A small spectrogram VAE, trained from scratch.
Model: log mel input, decoder norm groupnorm.
Training: soap at rate 0.0031, 3400 steps, batches of 64.
Data: 39062 training examples, 5.6 epochs.
Rows from block 1 of the decoder, named by matrix and row number. Rows with one number belong to one attention dimension. Each number is 128 + 32 x the weight over its row's rms, rounded and kept within 0 to 255. All counts start at 0. Numbers have three digits each. After the name is the row's rms in percent of the matrix's.
# v: attention query, key and value (stacked) (decoder.mid.1.attn.qkv.weight, 576x192, the v third), inputs 0-95
# proj: attention output (decoder.mid.1.attn.proj.weight, 192x192, transposed), outputs 0-95
v.156 084:144073183116183084090142140145127105094142168150134173131153117168156129137130130141165164155103123157103140101159114176073098092091107094065057117113135133157160137107170134115157094143113176127113151096172089084075143158101148147180175091131091103099134144084189138083128190108111151084
proj.156 088:133129129119168122117120103132139079186141130106084127126086164120169096158102167151139147155169149096122092153113083176137111187158151097172140067179151138107169139183066142141120151140152158170145156132128107125151141129116144125093121184140156083149099146189149140089126121165093166108
v.157 088:135128145150088086138086106110120152080171141119094154147116147148155144139135102183116189108099136179139127087120064130127122133106173175152129154164100189121084160103099075177083174111151135157141102166137199103129156151108116123143102057089112104074146141136129148132126133163114194131
proj.157 102:121098168178172103135152148117114136162162112121185106101182069158133172103162107159137116178087131218141133201085168153142190175177165108120145111156143133131120129174131175061122152166175117142128137117133131114167123105144156181117166106143070100149136051133111150186108089114138098157
v.158 101:147109115146129160096098113138173153149109064137118168108149165141179118150087145143150192108135155102156136104161105093155142091136162043033038076130129167116149083068151091102090139102120196048111113125142144124105110139100179135159119127130154134129132128065111190151108101149183124072
proj.158 103:087129185122094108163163124072127096095110125124069108111098139118116124143102162048124134123134138115074085128135091099125137152155119128105129140058137133106125096141105103136187114061164112127147162149125158085119154141145115099101135137180177115138147121123103070081172109122090153170
v.159 094:100120104118183114155114132091145104206143153176124084155115114146193130070113105144115081131144105068131074142137149148106080121141061154176115194147165106159124130108106092045133114134105074093098128092149073090180186128131135085196115118157119089144134137191156147129147109102107124128
proj.159 090:129073147146110160091131073181142151082109065086145145115131125181110139128122083084156113148127173144060136164106114173119135144109125096104144109149061112144130107105097073140136123127105167160173156085151079125114099149141149116114093130059117119070156155107076109098138102135149126098
v.160 146:107140177119131197136156120154172109117103160133108104147160135125163135087084156186177135115103181161180152064093191088121158138122181097109098172098106083087121076106160115085084117101107155131104117084080128152161124117128130075157071174158125158120146137089092139112113131114137135132
proj.160 124:174163130153101123112160103118153141081080135153087159124113163104120084128090138061094092110149129161165177133115111134119173112140165066093103160114115085116081096141139101130122076148162125153158127098155168187121172114091164130144078109096053112116174136111129173134086056148182140136
v.161 092:182130165118155145160142099082147131180127089144126131118107109121157141099075133148126129151124110115136120108103069142143083086131139122210097147070138147153132135164136161136180175168162154154112134105111107121137096173110083148165144073130109080161121078132146156091149179171114091168
proj.161 089:090099119183134107126127072138106097157121163126127076154136168113155156185154108168149045148120139100122117179132122124154108155119121136168102147171105154162157160175157155140118150100104129124162177114098101153085111056125115144158109135092201108081121167180123148112164091118077152126
v.162 097:126149136160186161163172117141185168145104136136153175140169130124127077098105162095124138156117173099092165124133168098162149128122163083107122112135066150094116095090154123091174170101096097105079127133107123113132119112097140116157135175169198129128117096097105146110139164172140142139
proj.162 093:110107099152128132177116090121149108122145142100100137143108093116157118125173076110108096183170163144172142099173094169101108063095169104113080119097138143087138089200149132167123124124131104144123103119117138158102168060084091131124108089107112112167139120064146158111155095134128119192
v.163 104:149115104158154155126148125161162149182119121167131110135140156144164092101108180130099143108156144088070096108085086122120097100089130155171163041089145140128161148195123135169119111166162121100133160085128078100153065181123099174181163120188137105199100150108082140159166070115161083183
proj.163 092:079139110169137115144110097102102105071090175136166161112196146171178145132116118119103129171180130099115089167086115115128112130175151041118076146107131144124143168137144099089178112110118141121155125117102106170132176103128116138113085151084140142059088142151146168128112120120130117129
v.164 088:111210094154119157128116162098103137075139125148102131111168106085100132122068132173128105108077115168155177143073155131130116101167077070077109130151137136088132062086191143085099141169077161115066143078074131131109132152163105097068144147152124098079115143108102105133060115116080102122
proj.164 080:166126104150135102132110140110166090182114108147178101159077078183071060125096109124117199166137132159190173099092151108168142160096086131137149128117121109134114107168092115068108070157115120145136140175140136100168073117127161093172116100105108171154199151155067168097129081107107155132
v.165 106:169159061187132121165132113119166135176156124174135190124167166168147163109142141131084133084167140047114087112102123115099133133102129152105129052163105181134144162179097140169134089148170121113140149085142165123091097153104134195143168120107128141134135099111091140123095137182151101139
proj.165 094:076153125138130117073117140158080170115135096138124079115188131130188146132164114128181073174144143167047138125163163107172139074127134060116170152184180132105107142114119124083144185124088098173104116126147114119123188100084082142138144137109148090078147123110157100126122172092175148145
v.166 089:140155147138151136179108112124122070087171154127118107148145088092102169132122163160116099154151135094187111103158119117173119168145175144105108104122131098144111118105076135104131143078124112214136114108127136133142146115173138110142094160187136173188133129128132141139178113155167114209
proj.166 082:146120150145129127139114116105121144086129140171094184112174194097135147155135159143087123118099174136116123196153088123149175111194154145114187121129109105129206149116162135148131082098134121114151163096073121143092118145099157204104124099082171112116157162206134155146092160108175150077
v.167 101:153062147183103196132128135132202142173118184146084153115129153120129095130123137128088206152178178110082129112124140101126143164150132133171113094138102117160172165156128136166117086163182096165117118149156164119171068116163109095151107191200141169133133114104090090166170129116133132174
proj.167 098:107179115072126112129196134162081154133124156125129134096165147133160069106115170139059154175164129089146137178086107113140130133108195090112053141110100178101124070163114133079179155108100084155133154079146116155161186129072124167105066106080122091089108163133146137141077099152150067085
v.168 089:083168117135101120086096152123130199126147171130071131125138114127175088051090149144148095169106100171108222150112134096071118100158161088176129183160146103163119137104141145112155151131094166130106086104133079160145170130109161128116140082084129084071119163145178093125147142136154122074
proj.168 094:142141150154114110126124104109120130153110122104128103172139125115156148155038088109105151097084084082091122172094061119093103146136104118178110097171068101136140082145093169158131112154143098090158175097126143108077128130085120133140155123172113184149074115185081118075048123144115165169
v.169 102:127056114139127158181100078143116136163099145107120087119111091137106123138178096096108178163103139047116143156150065114116140143139147188149105081128125173119124216169095158160145108107184088196163145160150111131122113158109098107117113082072069107100096104150077099116100178110190101072
proj.169 092:080136092125140148155190083160083174122096163157110088129115138140143147152111183120114172164123177167064147165140170140116067139128149143081125158124147137110105122112136207090133192114113127149091119136145064111112148107093112110190106061171185121085129118169183139075118156101185157077
v.170 104:125049115152142133147173117185105083189158152122112141108141142127143091099157146120141130127183142120059125100210106158171141152154173134187089108055147142173129157163105122114166092154157168205119091154154104124115094168139063062133114126152091168179129108158144106142190142081094108173
proj.170 087:062116116113101144201174128156081165149072139087127118119130093123175133135188078138070142131137101065115139135112139101170086126140167178096132141123111146148168139116148117131113116071150076082164123108112070154113161097091111155167090125127141106173087171153161148109179098132120163155
v.171 091:092168153166145164122143163086100126154192130179173130141158127160118185091134177151131068110153165153150139097128108126182167074123108080084140204158084115135118048085118105124101133093134125094119104067126096145120133114109135141108120153147131185084159133177156114115099166174093120126
proj.171 100:138153160131073085144110115137128130090105141199087183166103189150135146166173126104152135128122095145193103057150106163165158072086148094197143162161100110107189127184162145128160091133172150111171088146078180138115059182195132116106125132128120125180174097164114127169166148148061110162
v.172 099:149131139135177114138135120136131140166113143106099158117104126133066102107112155197171194161139090158102192110168087147111160149165130126163161094074126151139124139088202116195183110120157159100121108123142148101097110162131091081132146123105082126166114096084147158139151142119138131077
proj.172 108:051152133144122104150148114093119131198142084110081100162082048149161105156149066175086077146091157073098143205147126107104129137105105131157093142182153104127144087133140095143140148163138106113110168160140114119129174093107097123166084109152142115093068162140114121156094129119142141121
v.173 083:130172143082113104108086121080139181116121050123121124114161140137100124096104142123096173152086080163097187111132086109055130105116143077110109126144113140126152199172125128169096117121153122074119111103189148109099129157125121174137205160117128099113138157133144113123128093141169098083
proj.173 083:086127134136045150125090107142067133132110146180097136125092114167145127214090183164173083160115104089134076131118120108090159103136102114141116159166129166177110152136108105083174126136138105171094118113123150113121120027107130139160115165166115180134170041110128085141113113156103159070
v.174 107:136140113101094091120132138111170168107146116123142104166115204124195117114055139194122119136084144154136090103092124162097088116156048142152147079107122128111115092106145142107108133160140148120077118122086139134120142132124101189150133161149153100133139181088136125144122103139135166171
proj.174 088:104120091176097117123126210113157111067082164116095108063132113104128099089024106124123115145177142150135111145128081100126110172093085042165083128145127155086131071164139140146168119135166111103103183131127133164114088125097166105084102169146110148120112116120079135093072080142091102123
v.175 087:171087076126160084108121128154110130089127187125124105104114146130106145175190155172093162203141156173088103165181118138172182164110094167104144144167125171180089174103163118167131179132128119162126139141162168157156149108090138086122122127127126106142157141163100132142135146111170131120
proj.175 087:132094137160112122103133063100072148074131058107119119159109095101107150139104127162110193113114176119104098104158119096179099162208129192094113104142137104098111111105138111157162115120134102131105171118124128086148100208078121100129083114162120114080111130197154089102125178136089082082
v.176 092:122133132139155137110170161103173107099115144162114140125155141117106133156120167127143079089107147140160145165126123161111154098110176114123150166168063106127136125087180096122133135144106111096091101136088100120092113086118154076154115124105128120108141124170199161147069124167093105102
proj.176 091:114168134128118140110114131188167101178150175150105065190181171173136094153159119091129151161108133155194141096106127139078125089097103105095113090106138064104110171146118102155118097084131129130134094141145122095065143075091108098088116121114101147197102098073099134110100048116132148130
v.177 098:146132169080124090120069130145127130119104178167155101114148146110169171142145141106147121138087111124120031143109141083099093114126077146149187083112117107164100173103115064143084159114167157111166147181149179098120148146092138155113123053082107113108126149114098140070117099070083126141
proj.177 085:101072155157113135106170176163111132101177140149066117105151139090113163063134114095163083070159109141111139177156197122105109083121150088116121169129169116095140139053158111137091145149124151046149117122121184101149128110151094107146124122157162191130124130171138111142161140090144111165
v.178 095:102139128136183138101140141057111149101107129124121147101121139106133181159152102125095113105081089103144177177162114118122080113088109132109078198181129153103151132149117184120189132132080089102189150073179144112112099115163151131109154119120107129063143126133170142101063128175156093081
proj.178 091:193125149124111101144125128148117126123139109175174127119103141173122158142154134193123126183153124105164127097138189123097088094090095098099141052145179134178143158161089112097141114097101112164074155200150091131131137170118152140096109154108161165158148080152096137063177107091131104101
v.179 104:125185106128127183112164185136119175129130097075092102118071161123158162117110134163086173146155124126132167123128157152086128117148078166113122190184183110121126107141137132119085171187134142122151135078075131146144130115176113133113106109156138146104127157066109152178090123166179138095
proj.179 098:179103157160109119104115085083106105069092092151153148113080077154133128126140129175122154130148064192165182161108061137132119176083066154108189098141097091148136129168117115135148124133164096131117098166092091125114150064119199140126099185100082125172148091157124148130087132160090123149
v.180 084:192156103145173170238155185117199127187137165101134118103145119107148116116162181148086174157152154187126090120158122109126096167072132102122138121070127141183101103067116088083113141083147144166133102119147127164125127149086104050153117078075094071143121066131096142133124126150160094130
proj.180 098:127163140166102106110102077094162159100089109171105073119111107105126117134145166131190141160172116153142089098170115180173127100109107080133143137172097098096169126151171129128121155095092105033139154132117098168143165095148146094189094072170156114153139149189171114108168111128112122149
v.181 085:096131107092139165104141125165132126155142120130093105137128176115169166095122118143183130161153141155081106108115151109121125119144161144181145135130165145135140121156137093174123151095144099169121111085152154161106164137093122131096092120166139118185190181078111072150172066090105139107
proj.181 077:162123127111155108108110146114136139070045088120095134129170141137103165126129153099111192162162102184074109142150121119162122188089173166146152158149143147113099080104175155100144131102173102173109152167081097079127099143109140130153178127138159100110164119139083098144089127069154112125
v.182 093:113091108095154170124161098083150124138160149064109117130147105138150107138131113125125194153118158164115172184124168116134184128147129151096089122122127121113078081108174104114191177127137100097122142125160173154077109118120091057105179140076118097094112135072123173144102162113166158091
proj.182 091:120134143090162153180139094127104126117162099080147095156056096147128102112143135152152131089141177137137111118146123124093064108157144118077137096169095151122121131176099114143126107143108097094156178176154114097219123086132120025142158136186115075173148107080095098114167081151153085123
v.183 081:097084083075097114149121112151126101094135133074071157082146113117124099156096110165155134118139136143147088113178099094141222126132125100124118118127130099126152078110105083124078207107132121094157140157149197111128156155129120125096114098139137130132122150160104131117128160090135207163
proj.183 087:107173161069163095183125091104153140152150098119090154177122145125126122077106130110141190105152109135110139096170112133126139173126108136098070133109099146196141061167169108105182131093090139155112142132108168114161103181182099081153157111063147154174175158149188100166146127128142074088
v.184 104:144070124126092162118124091133132172118116119016150112101070122071126108140108110155125146142129134177161249107141145122102146175159149148092160126161066131162153127097138111059129136096105119119100115125091124139113151123137130075076130156148095145136166120101120139151142088085196173147
proj.184 101:174120124132165089118171103162170059193207070052142139156136098158115144166091168101116151143082122122142097134019156119149128171109139179140073111126136178152140125147104112138100166144121165135175185127138065080097145174190118167112137110121095110140099169102156149132117066188108126159
v.185 097:162111141133146182172141119131153096125119125135099112130118104136171161137165151166099175138182181126114150124105132101204187199096164167110153136118118135126157103144142071064099128082162173153131092075142093129077153089098124108124115121123104108169169104142089158097103118102140161095
proj.185 094:135095182141030076139166102083091145097084094130155128107087157091163136167190163158149129130146116146108122113121086169138100068139127123104146180115091082116129172175119115148151155099088136100148099134134097112122144097146114136146086157113194126123203146162141127155120149176114081112
v.186 106:141142108122133150154105118185133119180127096134168109156085144097088065098121080110159141110168108079117102093144102124089107105174083112140113079141144188158110126137122130167107086106141134089107154154119110108121093213122120209091150126118105149147174141060055078120092094082088111114
proj.186 100:076174111110170135149136149136146120091106139086140123107157091125101093188118172070133099088096155147062180124122178101122163158118141113128153193139126096156076088103123092092091125158116095144130132108156118126118149088171118062174138095166120098063107123132155169116157125122115150136
v.187 091:095145136096122090115160108112085128126155070143141134082154117179119122133155108141113133148148070151111110168171121170143142112119054098116101111121188141092098102106139134153087171154145143017155151174158174080062094133108111143138111124116144105087103184141127141127089141087088171132
proj.187 089:130108142132173120122128160130128149137123117111097095135076123121057086170146169113171160107098107148154165113121125162084131097134099144115181128154133180212096097138145158116133163138088148064106100137140184136185120146195152106134187152110114110175157096130148088163193137138121106094